config.yaml
image_size: 48
decoder_width: 192
decoder_norm_position: "pre"
steps: 6700
Rows from block 11 of the image encoder, named by matrix and row number. Each number is 128 + 24 x the weight over its row's rms, rounded and kept within 0 to 255. All counts start at 0. Numbers have three digits each. After the name is the row's rms in percent of the matrix's.
# fc2: MLP down (encoder.blocks.11.mlp.fc2.weight, 256x1024), inputs 688-730
fc2.0 110:137111119124124139133131134106150149116108137120153126092124136108110188094132116135181077116101131169132152140137094125130103119
fc2.1 094:143128127090116128132125157153146064150133143118109099131135120139149133128127118098110181095136126135180150118102137089158152137
fc2.2 095:100116114155147112093145143114133122123111133147068133040177129093132148117161104129129142122111098099119127165159101175131178099
fc2.3 102:100124077130148158097106127132150114168114117161116109120155147126181104162180152126151162133116105151154162152120143092162143080
fc2.4 103:127081149110086135134147120138119134171160130137130113151114141099133147112138136133138125136103154131142137199091130124153115130
fc2.5 101:113136167088136131143128130134120095142130135107137138140140165117144146124165180094125109120125154110093098161152152124141129100
fc2.6 106:131136154133127140069088115157157088101148092091120086131087106168136109119179148119161159133167128149149126150153140131106145097
fc2.7 100:174144119094146117127091141147116161113154095115136173157120145090117097120153169181129153108112145134090137127150142147150133094
fc2.8 098:139122091130146121106068165107123150097146139138169135127123131113137146124106116106107107137124174124122124119125097129143153136
fc2.9 099:115126126134156126101074147147135110142149092117129167117120146135133120139094134133135170087160102148146152115127093132109116097
fc2.10 097:083130175143101144111110109130127147161149118119106144124100083136122146120142133132126151131129150151127152149156145132172135105
fc2.11 102:146145196141117095118127107124139131120110122146142098107115111148105076126114098087094144106119138121134162107148127125092092110
fc2.12 099:102125118142141078124176174158138147116136141141142098145139112124066136147173135100133162154101094145101135171094086106094125150
fc2.13 110:135158160161153156137103078170164145095161117094123138140117144107094145148151152099158095097156123137159130110117133162086100132
fc2.14 104:127155164128126068125152142142164130085101184151152102175152163135130130138153151120052095158122133137131122165130148125119123135
fc2.15 100:138086093125136144148134115152139167120086108115092089050093112131106125139091132129144130131201181125114118130122144170124134173
fc2.16 094:119120176102140141167141116157118153144120054125134107130159080122138160139163097134123122106116128120118175135159149136154130156
fc2.17 107:078164086108141097144136105094115132171131137174127107125097118119101157090123129081196147111126135118148117121133102100118098123
fc2.18 098:126139119154144121172118120142151119151170134136145159100158111119111145133158134140075143094106151134146090124149097132116091123
fc2.19 103:154100076105131127096163176107099131106148075140130158160128093124106155137120090152090154130128085106145146138070129154125143118
fc2.20 112:113133087108134137165114121090089160143089136157105132111148108122112076139133156177123123092131152129168130169150138144154154120
fc2.21 102:118078109093143124146112138147135113120110114124083132101158142124126106125118116116119139164140134090158147128132111104139123132
fc2.22 101:108147150143106101149095109166162110093117134112152137140125105130161174123130097128173110132116119062151080177106110117094093119
fc2.23 098:106087134128117116116133133147138134101180140157128151149086112176149078149155169129140121176132098128095125161147103134105110156
fc2.24 098:094156132108137139137134104124110116148119141120146096172106165145117158165178116073156158131130177141139117121123162127158109142
fc2.25 098:097082106144120120089127134127166161133116136122133110112123080105143063113115147119110137106111084180171157126116122084102134147
fc2.26 101:111158107137160115100104147160123123132103143149089157087147115153131134146168146119094156095151132147113133110128121177128091124
fc2.27 097:127157104103086121132098138188091131146122142145168199113125117155101098061123164146125121131119116116113097101141152135170118112
fc2.28 099:084129131116101085091125131078183156108111133115154112139142098131149159107146136139135167074145148137137157173117134093130096178
fc2.29 100:159118103160170138117140131160146160120114136136135141101106145107110105117120104117123153097114151072133099085126175090120146155
fc2.30 097:115128120137103081130116141090094117119107121158105103117122092121143071121139129138088121117116123162149128166141114115090127140
fc2.31 096:079104109129120127107112090099141109152047101135108125170118132131155150154066149116103122109110100170141147184131078095133077114
fc2.32 096:152111173114144122157126141120156140122125113118144150083146141092157144123107140150093103146125145092123170115090183097119123122
fc2.33 100:149140092104131141128177145130144152158103086168127122158146158095106130152124141152081088120118111156147153121162133118113138149
fc2.34 103:165108076101160173127154121118132173146092116096172128112135109133145093128094091137075149109148103116148081163096091133140118128
fc2.35 094:087185139122103135167110120155130130121152126088169153108146128134120098096118143142142112081162140115116073122103111140138141110
fc2.36 098:111144102107082099144119143120160126130142146120132122134145136140064146122123093118119167125159171161152105130148117071168110169
fc2.37 103:095117092100182117153126128116127133114133120096108099165146151141085112126134111130190104127123108091146125133124157137141138148
fc2.38 098:125131118105153100123095151118121122150127063167129122133093100136109130112132122104171117154125145154115169106131116128106162128
fc2.39 098:093110128062080133126124104139158175133130151114136105155141145145131104179148124150143203117095132120104155145132165160135137123
fc2.40 100:131164100117122119149114119129137129183124144164142126152127178150158099165084102153084128124112119098121151094154108158132174109
fc2.41 102:157152103113106140157158133135128123062187122086148147128115148104117069106100135114154143083150145143126108098155193152133120134
fc2.42 102:135095101115154096099131157067113094131178106138126140176166173104124090120120098170103102153127149122176164141131143149149150129
fc2.43 095:133132112147111098164141133164179109114175113111144126137104135106129158123126172184131115093121157150118161154094112122119141095
fc2.44 097:129135141153103145175152082105107108146180148092128108146115127167105139135160132100150122141117110106108132148153132121123131133
fc2.45 099:130127106133166144071113163103149119116138152158121110117152098144178132123127104101120127163127124115116127132153157100125143142
fc2.46 095:094109116137147077126161149132116066153118147098076145129115141117109112112142126129127120127133104105101127124120126129111094126
fc2.47 098:130149171127117089107129125120121185154113123112098087083158180097109141145116096127125129086123165128136134128143113128128168145
fc2.48 099:108149110109145147149077144141133170087121125140133087140146125140207113080115119139130137136127111142115114123119054144123098150
fc2.49 106:129129149129142174173139085173164174099114172135094141098134131134121118106114097164123154126130101143142172126148110133134097147
fc2.50 099:109089110114091147144152084134172159082141107077148139096115153146093144155136096123117128094115142105098083111141129153127187116
fc2.51 106:165124124098121179177139110114169138073149153137133146091087148119117147081132140116123166122115148151073126086186088170138067109
fc2.52 099:102120125078137120145125110121132141085106114128144124101144126091079117119139141163119145126074126094144118099128136188131124159
fc2.53 096:131134128101126104112117113088167109115146128117153138108088112149118094096097132102104145085124122150112082095073166133166093109
fc2.54 104:134100102116135163106165102139107131136107152138111107089124187145091125177161134105153162127126148138154164169116121131125151180
fc2.55 098:126157128107136120104125141176149113123101114128215092140144175135169145144143131127123159134119132076134129102130104106140143102
fc2.56 092:100097167167133115132105132194121140109142112146109078118135124130098138162139178096136143101105128131140146158125109140140127121
fc2.57 096:115166156106101108157135130110147152137104150101125179136153115140115145120170124117144099101100118119129156104163112138129170088
fc2.58 101:132144083071149134139130126129138112092134144177134167167100132142129103129122120143167130161151131157157160099125151140109102135
fc2.59 099:132124134162147144107151152159141115168150114110118117136144125098122114141161100132132101147136122133157131132097098151140131144
fc2.60 104:140146136149150132161119142126135139171122112139097130160135174153124139104131124148107119148100141137115155126103107107130129102
fc2.61 098:142122104134108113104127165117086150157103122155146109110134127093133122108095083138098118124104064086113129146100148144124112108
fc2.62 109:157160159142116156159157138135096113105143125108108123159155092107095088118118170106122096141094137088152140138141154137101140160
fc2.63 097:113132145161130139118117129127122144137149102168140168107091120111170129149105139140098120149129133142177142129084129129132114147
fc2.64 104:128125139104103133083096166142160162086122133143113128130115163156141091138097157156127104148120103145142149119116121110114112112
fc2.65 101:108132152101137129122130145127122143135169154119155159134129110083106161122102150123134106106139122163122112114150135138161141132
fc2.66 100:135143164119147139127131142137163120093164139096113159106114107134091129110122144151154125146143135117142097136105147150118157073
fc2.67 099:153146150107162156114120142112113156147147119080108138110150119118079166102139126167127127112156099145120140088113127085110141115
fc2.68 097:139130144144091125156129123161126183113113167116119147097093136098095162134120134118138177122138115070092107132161117142089121137
fc2.69 105:139075133167129118102129113125139106149125143150151161076128131151144160120101129095109159147094109106120107159093120139133106136
fc2.70 101:123127134109126122120130168144156127124098132093138145174118117187169128174117114137136119126123136065104165113118112103133149164
fc2.71 106:174144101143115113143114127123144137166194099120149158123118086118146153137117144157177142117131144129089078104119160155118101151
fc2.72 098:124120110155193118135135151125119133157104125142115137143128180152094103072155131155127080163131095178106149146113149137051100106
fc2.73 098:139119123127145156123129115154123138082122136119133129074090131091164110122121122118038089122134127168187155114078138135162084126
fc2.74 099:089145101131124089106142131126131166129133148109155113156127111118166118128110096137144138135145111148110137155114124172137110134
fc2.75 090:144119124167143160122099125157134157172115117129120109119150126119141127182083105177117151165114066106138150149102123117140146142
fc2.76 103:134138083120159129162154133131143147102150111140106135101109090115113104152105160157144081143137127116086137183089119149108153097
fc2.77 103:154168108148148118157171160075140117162102126095135133141143149157119098156133154122077136137120161155147149124121158138130167122
fc2.78 102:149140132100112111148134157142139105112096089161086139114155141130141106146102162135131088101122089138136171116101113146142131140
fc2.79 101:125103135150157103151111118180176137087151155088122140144118157124121127144139139168113079080109146087112127134133122119135137096
fc2.80 099:126145111158164134174143124125132095137124123146100139136134121088106104122105121197124123160161106129125117096145132109095125134
fc2.81 100:120113156124167152089121111141144100106137084125101086162113130139101086136130136107086119165117097102128108090115130131104105128
fc2.82 108:132119107108111133166146152122107159128133142160104156107150153138159143092113105122173162136115127130155167098110069131174124140
fc2.83 095:139142133130157112114176110117124154122154155127129117117127122130120104144117139089081154130124131192140102158147103118115094147
fc2.84 099:137142100120159139095083120146096122140126121149156105131139152126153171093126120188148157119089120151095082159123120129120102120
fc2.85 101:130125169137118148103125118134129106116138172123117122117155101165122186153129141088099146111179101131162161156162156063130154107
fc2.86 108:101106171122121115126130149116109117139126078100051110139118099121161137113139145111096133126127134110190128095128081138151150168
fc2.87 099:108115135121124161111141138134106138127168106134168172112145144129139145142151107143125093109147092106095117173119160131114176126
fc2.88 102:115130167106116132130150074087157116107118115110138100132101169139127132128162155101133193160109137141128165100146143130120118122
fc2.89 100:151117114109077157135111083074119173124134110095118111058141127166148116148129164133125127126118132101067142122150114150123099120
fc2.90 104:139132149149140146124139122108129100082115111141103107144136101152083154098115149156141091156129172179181136178127125094138160186
fc2.91 100:136125133199124106126171124129130116174129115121132151109096122148129099132155091119141144144167082100120130142093122114105160126
fc2.92 103:126121138142154116169157122128124152143178137094152148132083100151130168131169123109146112142103118153149160078065128102116148150
fc2.93 097:101136118132069160131129133133091140121131117138167137089143119101136080112103114147103160130121160164129116108108129130136122189
fc2.94 097:121142117108099145124110099103121113135122149154148135147103135188120159183131133122148095126094150099138155119135104116120114093
fc2.95 098:148119115123141110161112107150125153150117163122099105091149092155150093133129120131118091101164124097150117092110143162099137141
fc2.96 105:109158152155116111107107089142112116144142149099107112131203107154134107093133147140127130135152130161116129098136166119160152137
fc2.97 099:161123120101088101156120121141116109149150141095154154147121146153150160158112095142121130136155136146133159115126163132130122105
fc2.98 101:141123091105098099107156128128112158090125170114153098105138160135097125089155160134100143158119126130116077131089097144107146126
fc2.99 098:152112136117087112142146157134129135125140137136177130157134169165098140148121162114074175154158138119157120076129122117121162144
fc2.100 096:141089134128146109125122129119075107140135104114135172118180112168126162097087136050177125145091153152153155110123131097119125116
fc2.101 100:162131119138102156157136118119130101071128185107161147139108148113130128127110138106108115165154143128147101098117141119154123135
fc2.102 101:134125132108130122111132131123120119105078090139111079153127132067168117128163170126126125098113156125169126114147142123127131139
fc2.103 093:095137127113102134084144151161088084131117168124151072140159122178166138145130116164113176111113144140115122138133133129132113116
fc2.104 096:140126101128118168132100102103132125139130135137121117162111098116154135118156094112111103130140073110140146114129131116133131115
fc2.105 093:144104121105105136121145141134104106123113124126160149153098080148164132148139163162089126164171118128127180109120103166153135107
fc2.106 098:130126108098142119159081112179152163086166150151125126092086105104129121155096122136108116065144117121092105099156130139138128122
fc2.107 099:142117135100093146115126099163114137101181138076080167094095122136164164105133171081132159119158142083114136115146129134134095142
fc2.108 101:086121112097156137174093140118107153143162096126110137132108123113122145159086153101155129110081131141146125142167161087134133120
fc2.109 098:119135140097128114113124140130106145116114174191120144153168128155116154191112116160125122136130140090127135124150104138137093129
fc2.110 101:097109177176122087156078104153117147141126155090134128118082148143106125125154132156129131120113079151167130116127156137141131100
fc2.111 096:148132177129130174123134153134140111147122104128107124128131159148141168160128127155155149142120102123175119126167101122152112150
fc2.112 097:142107122127127132117113134160157162119138128131113161142084122137161140113177119100096138143109142093116162105112167120148136128
fc2.113 098:111069076171136133125125146071155171149080133163103135152142107103130144137095148108127130080124122152109141162148114122085098144
fc2.114 108:121129105109119138144129173090142137126117086146138145126085118135109097117117113166086172168104189122124141078122087121168125138
fc2.115 103:098137104143116118131113104149108153145134140142152133142111158138129088142113169126159162106140108108152068140085121059153126145
fc2.116 099:109129169100112140110155114123120127154110136144080113146125102154136145130161158109137164143075121140131128166110124098120162136
fc2.117 096:110137149111158163107118164137169153137146138104123153178116117100109117148121130106109085130154127109166112124134134158125116148
fc2.118 101:130143131156124131111153154124115125132123113137129124139118142116134131090145119145126150126114065171093144155133180121090141143
fc2.119 104:105099134092163147099102131093109139131120156157130133129156128112146127146112118112201165121098111094142135119147106154136132123
fc2.120 100:176131101145159141164122111147155132123168128156155146169129123144146161120123154085071112133121111104122109105174115136130116143
fc2.121 100:132115114141109161122204155086106148139152122147155092069151132080149120133136124120110109132123127114125121148151085138109114132
fc2.122 100:095119124118160127088117147087126099139112124134140167143087123132161149110116163167163146143121118136150125151156157106140106121
fc2.123 106:121131126110185169123141149159146124110128102120090102119099150107144116077105123152112166137144141142125124120099095114114096163
fc2.124 095:190109151126094123126094107172129137143148122105132119113106100149138105102125127141181137114125172104183122122187136110127133080
fc2.125 097:146173183123143108130100151129132115131104116144142165159135165141107126163128120115190095141098158112093127122144077121139148144
fc2.126 101:132151095133089124088155102173063144145138120120141145170091069144131109065089125085138152104142106117122096105127109133165114140
fc2.127 099:164089132099128125118139119131123139132160112069151130121092140122121094103109156145129145124177136114154137133128108146126128106
fc2.128 101:139112079143178119134141106076085162159157104092138136147129133088144137153167154137108136139104118114196152176110127124150179085
fc2.129 102:154118128145097117152180140141133151113155147161127115165109148137121136112116161117155177130067174116120154111103138154150121112
fc2.130 101:144096131155103139131098133102118119151152131150118121131103129138153152116085142123133129137129128091156105116109135124146089134
fc2.131 092:084119152137092100140160109113173159098127152115108135141145131130186131133110159088126152143137135099152152137122091143118103126
fc2.132 098:156183130138110132136120131110107138118103112081132107117120129125103067116119105149073077110162126143129113142104079141131123122
fc2.133 102:096129131109146118134150114123146109139120087112172089140118119148106190110111161112111132147098096118095138112181148180115168126
fc2.134 098:144152126107155106122123132153160112108157104140109138092130137126151127135155140173101085166126098134127163137115120152151123110
fc2.135 102:147108100104126153156161124125140100110121115162150120124101087120133110134144148087140164113088115144173103105112148116120093163
fc2.136 098:121107111137124128137090143111153122143118082130124109122163092112168122113165123115131150146132120120111152112137107107172126157
fc2.137 093:155108121123152178085128128173119128133129102153121169132152136135124121154161107122153104132146143125147144135113141096117159098
fc2.138 104:160149122159122116133126101092101108132160132150119162160112103146132099160154099105151121154144121150090137163134130124100093062
fc2.139 097:179160117179117159158114098091154147145099168118141167121101123141091111098151118104134199137108121125113126102087147120154130111
fc2.140 092:108141143130153112080124119152081105144103155141083119126099085147140152101099133090100129121144158161137118089109116134091072111
fc2.141 105:111131155139125159131135092106135138124136110105168127124094116133140109121153132147149170142093125146152115123148122090114119110
fc2.142 102:099116115156128125102122152098167136110125138160118149133132126126093157147122124171118132092126123128126154125111112115118144130
fc2.143 104:071119150145092093089127159126125149143131145134178127105132142168103154128116144154149138137122114088082148128097147121142155121
fc2.144 105:146143115097129132147143152083154093105110143144162136141136182118171158099125116129151125125122124132122098111138144103114127096
fc2.145 097:116120149149108135138108082057132146119148159159126146110122132129127167134115105147142116156118121136156161142158057097134114111
fc2.146 101:146124134148084151131167143139122099102159190114112134085091117121135133124142114135118144091164130117117139137106113074147137113
fc2.147 098:079143088111136122115149179101092162154101129143111123141147124154128128155080119149156131126083094088129156135138091143140155137
fc2.148 096:172168125136128136094112137127126138108132108127117129149138146139121156130098075117104141101096185132143119169103142121127101133
fc2.149 103:119125131153095129123132146129098093098137109165108125089139106112134114105122072139119137135149126159117103103133090121146126120
fc2.150 094:159124157121117125093151160125098121139152162127159123139113117154093076112121090113098104139143131156132089111120125138143126135
fc2.151 101:140137118162140112150113117148109107106157146098129127073136127154153137122177098122119097138120119128099094155117144125120147095
fc2.152 095:094109165145113097159093150120138149101149139102152111139166089142132156146145168126168145133147132122114115120121132179145148094
fc2.153 104:174107133131153120118139096090121109144136161144062152119146137132164139133114084131125146131143185176138109136106110060143139139
fc2.154 102:130134102129113102165127142135114113163167148146139157143143136156141101140072147162083131096179124085174112111105155135165138131
fc2.155 102:130114151109125185139142106060108120087137160149121124128071079092139156156094119103159192125109134188094087091055148149130109110
fc2.156 108:161193158107142084120128144139131129120116156133146172115145132109165110107098139109131159120112155071110136078121132118110134121
fc2.157 097:117159113141135120092122133095151137114111133163156108109148139132144119148096143138169104124141121158059175119130112100120133082
fc2.158 092:140105164156136141150137181096126143128101095149122116109125155100138160114146133138080132146094046161072080142121111085108168149
fc2.159 104:116150146120105132117164140121115140155159157126113150147094094115117187091127129116137140166125118136143116129116122077100128098
fc2.160 104:163156157119182125151131109126136095111139115145110122142133120122151122111085146110138116149133134114174165109134122136151156132
fc2.161 101:128113110159183134130136158065113127151125174136146112069089143142104133130131166132130145107115111174116110134133137114155125159
fc2.162 107:133131178159127091112126120126149113113135137136107117149123129103101113140143138119124109100131164130134109123139132107094119091
fc2.163 095:113137135126105105145126136115168128133094136117130146167139134115167140173090126133135142093135115116171142171084154127086147111
fc2.164 102:113077124125171110162128136150088133120167105152095158111190114128154142100131140140116125091086144107133144110143126078097095126
fc2.165 104:136126202156112177085133137138117149111132130117119130151103134085120144126137154145121160135116144128117128115133101109111141151
fc2.166 101:162128125094086116139122127123140154130135132102132111150141115119114125121161117110109115141127150081130114114143127155155134127
fc2.167 106:126175106121113110157115151114146098091126158154136143117153171137131158115145139169162121131136137093095130179127170136129133136
fc2.168 097:097130149127106129135127141093145118152122134145102172117106113150134167110137122102136133120109157156154114123129137125103133122
fc2.169 100:132124094133160123127109133100110121138128148104159118118119106137173127122110121156147142181162110187101134126161129103123131116
fc2.170 101:159115074151103080131120139135123121152139113127091137147193122135137153151113128114154096098124145120114151120130140124141131127
fc2.171 101:103160149139140103142104123129138126129112140079139158144134125140111149169124141132160146122110147130156035136086129139074101117
fc2.172 098:157121099079148158094084133108071157141115099112108160167151150112127096114122141140119100114140120076122159170161096133152151124
fc2.173 103:128150123152129121151156078087130096186081148138125078091107101086134153165176158156112145101132126113140133140136098168090153119
fc2.174 099:166123122133174078153172143159164123145108118127164144103136146143112121147134109142126100155133157111063155181146155101102085129
fc2.175 107:118151135077113156174108102135137130152123123089116100126138135130119076119165149120135099085155137129123184147108149149102161141
fc2.176 107:102155118157122129129149135100143118124151137140148128112125136117129114139149046149174132095126202115132107153105125142099150121
fc2.177 094:118097119070136130145147137167102136111137065150114138129137128180052145129090102140128131123170101116099131121152143152131148135
fc2.178 102:154115130120141132196119107126139105083141114104131093120131128121107088076155120127120133106131136105136137103103133129146126135
fc2.179 101:134150127154138150119135118143145122094106101116150129191125129109135134171155157138146104117172091129096126089145116124142142120
fc2.180 097:125149116166085139125129136148104170125135140065126156114125142111093149111104127102137106150138108098142109045137117134122089097
fc2.181 097:119140117120147104135152193102118113148116134140121138120120114117149122134112114153116151105094144101106111119117143104130148122
fc2.182 099:158148157131154168104112106125141149142148139123134113140127124112110133109117180138146149160140148160126124070138133162164161082
fc2.183 094:118146097141153128135111126151125157118147119142095186115132156104128096175107090140172082105115126151117107108138141131130175156
fc2.184 097:107099130136125148103081118169164147138168173045146115159085142140110105138161110111141127120110105150132149126144151162106145083
fc2.185 099:143091149131154128115108105070123165155133131143123103091167096131120188162108087139128121120156107156125164151141108125146125073
fc2.186 103:155094136113130154121097143137085142188157158144094152146107074100120120107106124133131120128124111126152149127087147144166143118
fc2.187 101:098092141089124133146141128112123109161140173148078167102118121116118136109146127060126104101128143146134111104091170102149116147
fc2.188 103:143132145169118102140147162158131144108149158124154118193171173095145159101128123117091131119157172123125116133101135141119144103
fc2.189 096:136116137133128114117131120145139098158162125142125134123169135088146174096132086097108138122137128109097126127138106159120142107
fc2.190 095:092128145138157121115122151174134130123148123128149120133157149130067123100187109084128148132153165128143165095105109115138104152
fc2.191 099:124140109101127154117144156115137119125118130137145154168156132069139086148085136164104074140150105150105148091132141151117140131
fc2.192 102:153116139094118108114123136156163085138157158115135141098139108136090105125127169121119138135089128185102173104145104106113140104
fc2.193 095:132104135126091095121125080114145093112126153111158180109128137123081121129123127110097164106155162100131093110110175179150150135
fc2.194 093:144126137130134136067171173098122095086091110167173071112114186105109156128162084117142132166129090163173118140178102144167104093
fc2.195 097:125181120146131147128136098160110128136132089095132148160143148181138162132149118115119124184183165079143143151121103129125158134
fc2.196 104:183133136117141139138179147125164095107148146124161110141107101116107147138128103121139109142172142114124103166120154155122176140
fc2.197 102:127166106092144095167133108156142090103148090141129106146130125103120137092122102140112144140108135107155093107099143159129115090
fc2.198 096:162149121098113141109138067115109137129106106154100089123144123124144095119121132172118175147133101091151111143116136129121082118
fc2.199 102:137165106143146100091129144115149119145157128076116147137138106098122138133125103122116132132140134132109165159159130130108172131
fc2.200 092:182131125160125125159109134090110111106126156112120129157129155121114120127160155163151160149167124074084148147117094144107117129
fc2.201 101:140162119161110152150152151146118123077115167127104173158167090131143135111151181149101110106160089127135128136136130111120129132
fc2.202 096:126163098115154116133146123103145038132105107127173140071096143130117056118122120141102123116109153106125124163132123138166139110
fc2.203 097:146131145133115177157091116125119105154143200105118124114155126141128146115148094115059111112117167126100149095152147109123108095
fc2.204 094:142115160178189127137105144120140129194097093113150144166137130134123121084144136116121084110121077155091156100128112129118105117
fc2.205 097:150130133118105152165149131153135111115100130123062120138118151150140093102091116179182149135105124154130138110163145119081107098
fc2.206 101:146108149196128145124090147075119103154157168129143174128134101140134127173155146088163145171121149117123122124137124182145132124
fc2.207 099:137137174146127152131108093121172153112116091117111106108116083170107125143144124130166123166078131157104125142143124144148134134
fc2.208 099:139131108170084133119129137115088071184128189102133113080129121115123159160115089143139133139132152148142148140147155145094132099
fc2.209 105:125123131139102129155115105105142182129114114164162154137125162148129166133171143087091172126122099135127120130113149138114072113
fc2.210 093:103136158113134086165112126132111111116164115102100153096120088119121125195133107146138094153107152115127137151109115115129093170
fc2.211 102:129102183103143117121149102164138156154125113090123140170137136139157132129099128135106155114120103155148154073111100087135140140
fc2.212 094:091105149094099145135144124105161115140133117134130147106112140125141088122149104097143115121147172133165127161133100114169140099
fc2.213 098:127130116138159148164145149086085130125125145144102109133158139111133138148140129135115117106116125109145127177111101140099166137
fc2.214 098:173127118098179105130146137164148128114144159077099141134173127118159143140146087116105109094116153111151117126141129116139108115
fc2.215 096:091167091127108178129124143115144129109104151122135095107104086133102126120127117112117173115093123075131134100089144149160104096
fc2.216 103:073145100133148141120147136150106128171100127146119113155126112108083128167132098128155144171126109132113115159095138159131177124
fc2.217 096:130140148140106133114089137081100098162125114171100115133154176168107118181086134136144123108143154141140124124160115122104141125
fc2.218 106:133123103122139111105118123091104145132130121160129118109134171084142102120178148135143114136111115139163165146154115117125122142
fc2.219 100:134121160098140101115127178128094135110135102134104079105160102138158103145118119170092122140154152135135115105142139149132099130
fc2.220 094:141170145143101128118090124132150126133136154129186164127136127085161095115125085159125111105137121150140118148143164143072174141
fc2.221 098:117177101129135117078115163131127105161067099132140129114175136105149170115134116173138112165127112080102139122115153114111164161
fc2.222 098:151143116162143123161103112115151125098111105094138145069123124134111148106127111117126125133167140105130096101105131100136139149
fc2.223 096:109122161143109116103126124101117185119112128172130112142117199134182127147134090107140125159115136147126091130136078138098111154
fc2.224 091:163101173114085154170129141183118140097141104104134121078088133116145083100152137160124149123141141108112127104136070134134140151
fc2.225 099:117148159123123133156125126135112175131153177098120161138128092129090092109131158129124097095144157121155137142118184137132085136
fc2.226 111:092094123143097107137120110146121097153140147152156121123121103134132130153128139099144157138135147179147165155089124153150110120
fc2.227 105:169144116097124143166142144148115139126117132152152111122160156107125127139105128140084120151108165145138157119157145114151129111
fc2.228 098:097145162171133112163151155146168115127113115093105128134148082103133100126135144154104126148109137108099173123147106120091123128
fc2.229 109:114125133163093119166138141144130099122103123119133136117129097156088085094122124156149119101095106142118160111148129138158068103
fc2.230 102:129128108131131086083142166119117142141072114156116067090155158173148108165123128132108160148165111121091136161180147149133126165
fc2.231 095:080125092106129118127126057129164122155133100121072122097157104102124108131114117097124132132088171108105122127108060116139074135
fc2.232 095:129125116156132154129155146133107092158102115114135117114119116115150098084132169115109143143098115131152163135135094135142134168
fc2.233 100:116117166130130082122101158123161104133099136145141126121141140123156127111148112115136082128114155135087139162115148131123093177
fc2.234 103:155120134110085155119116133116136102163147137145180150130114148103132112154142119159121152127161142106123091113142160083125112081
fc2.235 104:112127122170086116071123140115131114151117153158143133113096132144120087128094092138113101104130103113131129135097129146122150150
fc2.236 097:126139153132100102089129127142131125090080092145113118164133145110116157099133092144116194179178173096113129149123145188108122128
fc2.237 103:106121124145128134106087147121120130144111133154135127111131074162123121107127130112141083132129138126153173133151108084112132130
fc2.238 098:118129106122077160115161149132095168156103127078121138116093165116114120164121166091167117187152097123105142118096147118103134155
fc2.239 103:129103170128097132066145146146092115100107099122083110122141090117124110134130159133109154116141101117142103103127177142153106132
fc2.240 103:130105106124148076148167145136106119148095149174111067143138125117136176164128106144085140171122106122116110124153126091120117123
fc2.241 104:140138098139152088144093146133140117130104080129117152091182114141153094155117086142108109127128110081080098176131141086095122111
fc2.242 099:166141133126136132102161132105086113104082140137114122165140131110104143112115108123131104145105155132103138139124126118156097124
fc2.243 094:114132178104109164157092126114155125093116181134137110168108118116121098147136123135145142085095141119099081149155141119140096142
fc2.244 099:156106130138119122170148100163123116081109122101131152127132097125151123116141104123133118130141136122162106113179157094095136153
fc2.245 102:174116120118091140177102116148127170109136138127156146154064135108104101140098103096113122135138101142134115160110121091154138082
fc2.246 111:097142131174124107124145140160154098172106159075138133110134147147135134123131098157119141093105105098122097153136119120122124093
fc2.247 100:114088125167163129112181114125130094169115107158129104128132161077130128097145146127125132137127115131105140163139120118097112169
fc2.248 102:133083176134146119189121126132147162134138119158139139143168123122125167108153117126111116143153125122111163162126103138151127135
fc2.249 116:124102133110099082119149100129119147134131162177141109096117109137167148124153110160146159148131128121108092142092132128104096139
fc2.250 102:147088106108183113111154179122096131165145077155089102130095152100115136150108092135131134134170124108116114109116142136138123122
fc2.251 096:124163122094126123155094101131129135133114163145131162139105108178113136177146170154126112127104132090141093126143120117140154090
fc2.252 096:078085123169130103106091104116146101129130110155112121131113131105147100146120137116110132132129124171091102134134103089117144158
fc2.253 100:119137121078112131103111155113122131099085136136149113101125127130113139127096140163105147133084066135124121149164154118145151140
fc2.254 101:153184144130115120104118106166103162108099057096090115171110128147107097121125157097091168113182134097133107117127131157115117117
fc2.255 101:100141103097124113174128116162114102155097131102118100153109143096137142133147107155086175106177136123162136149104133146110137084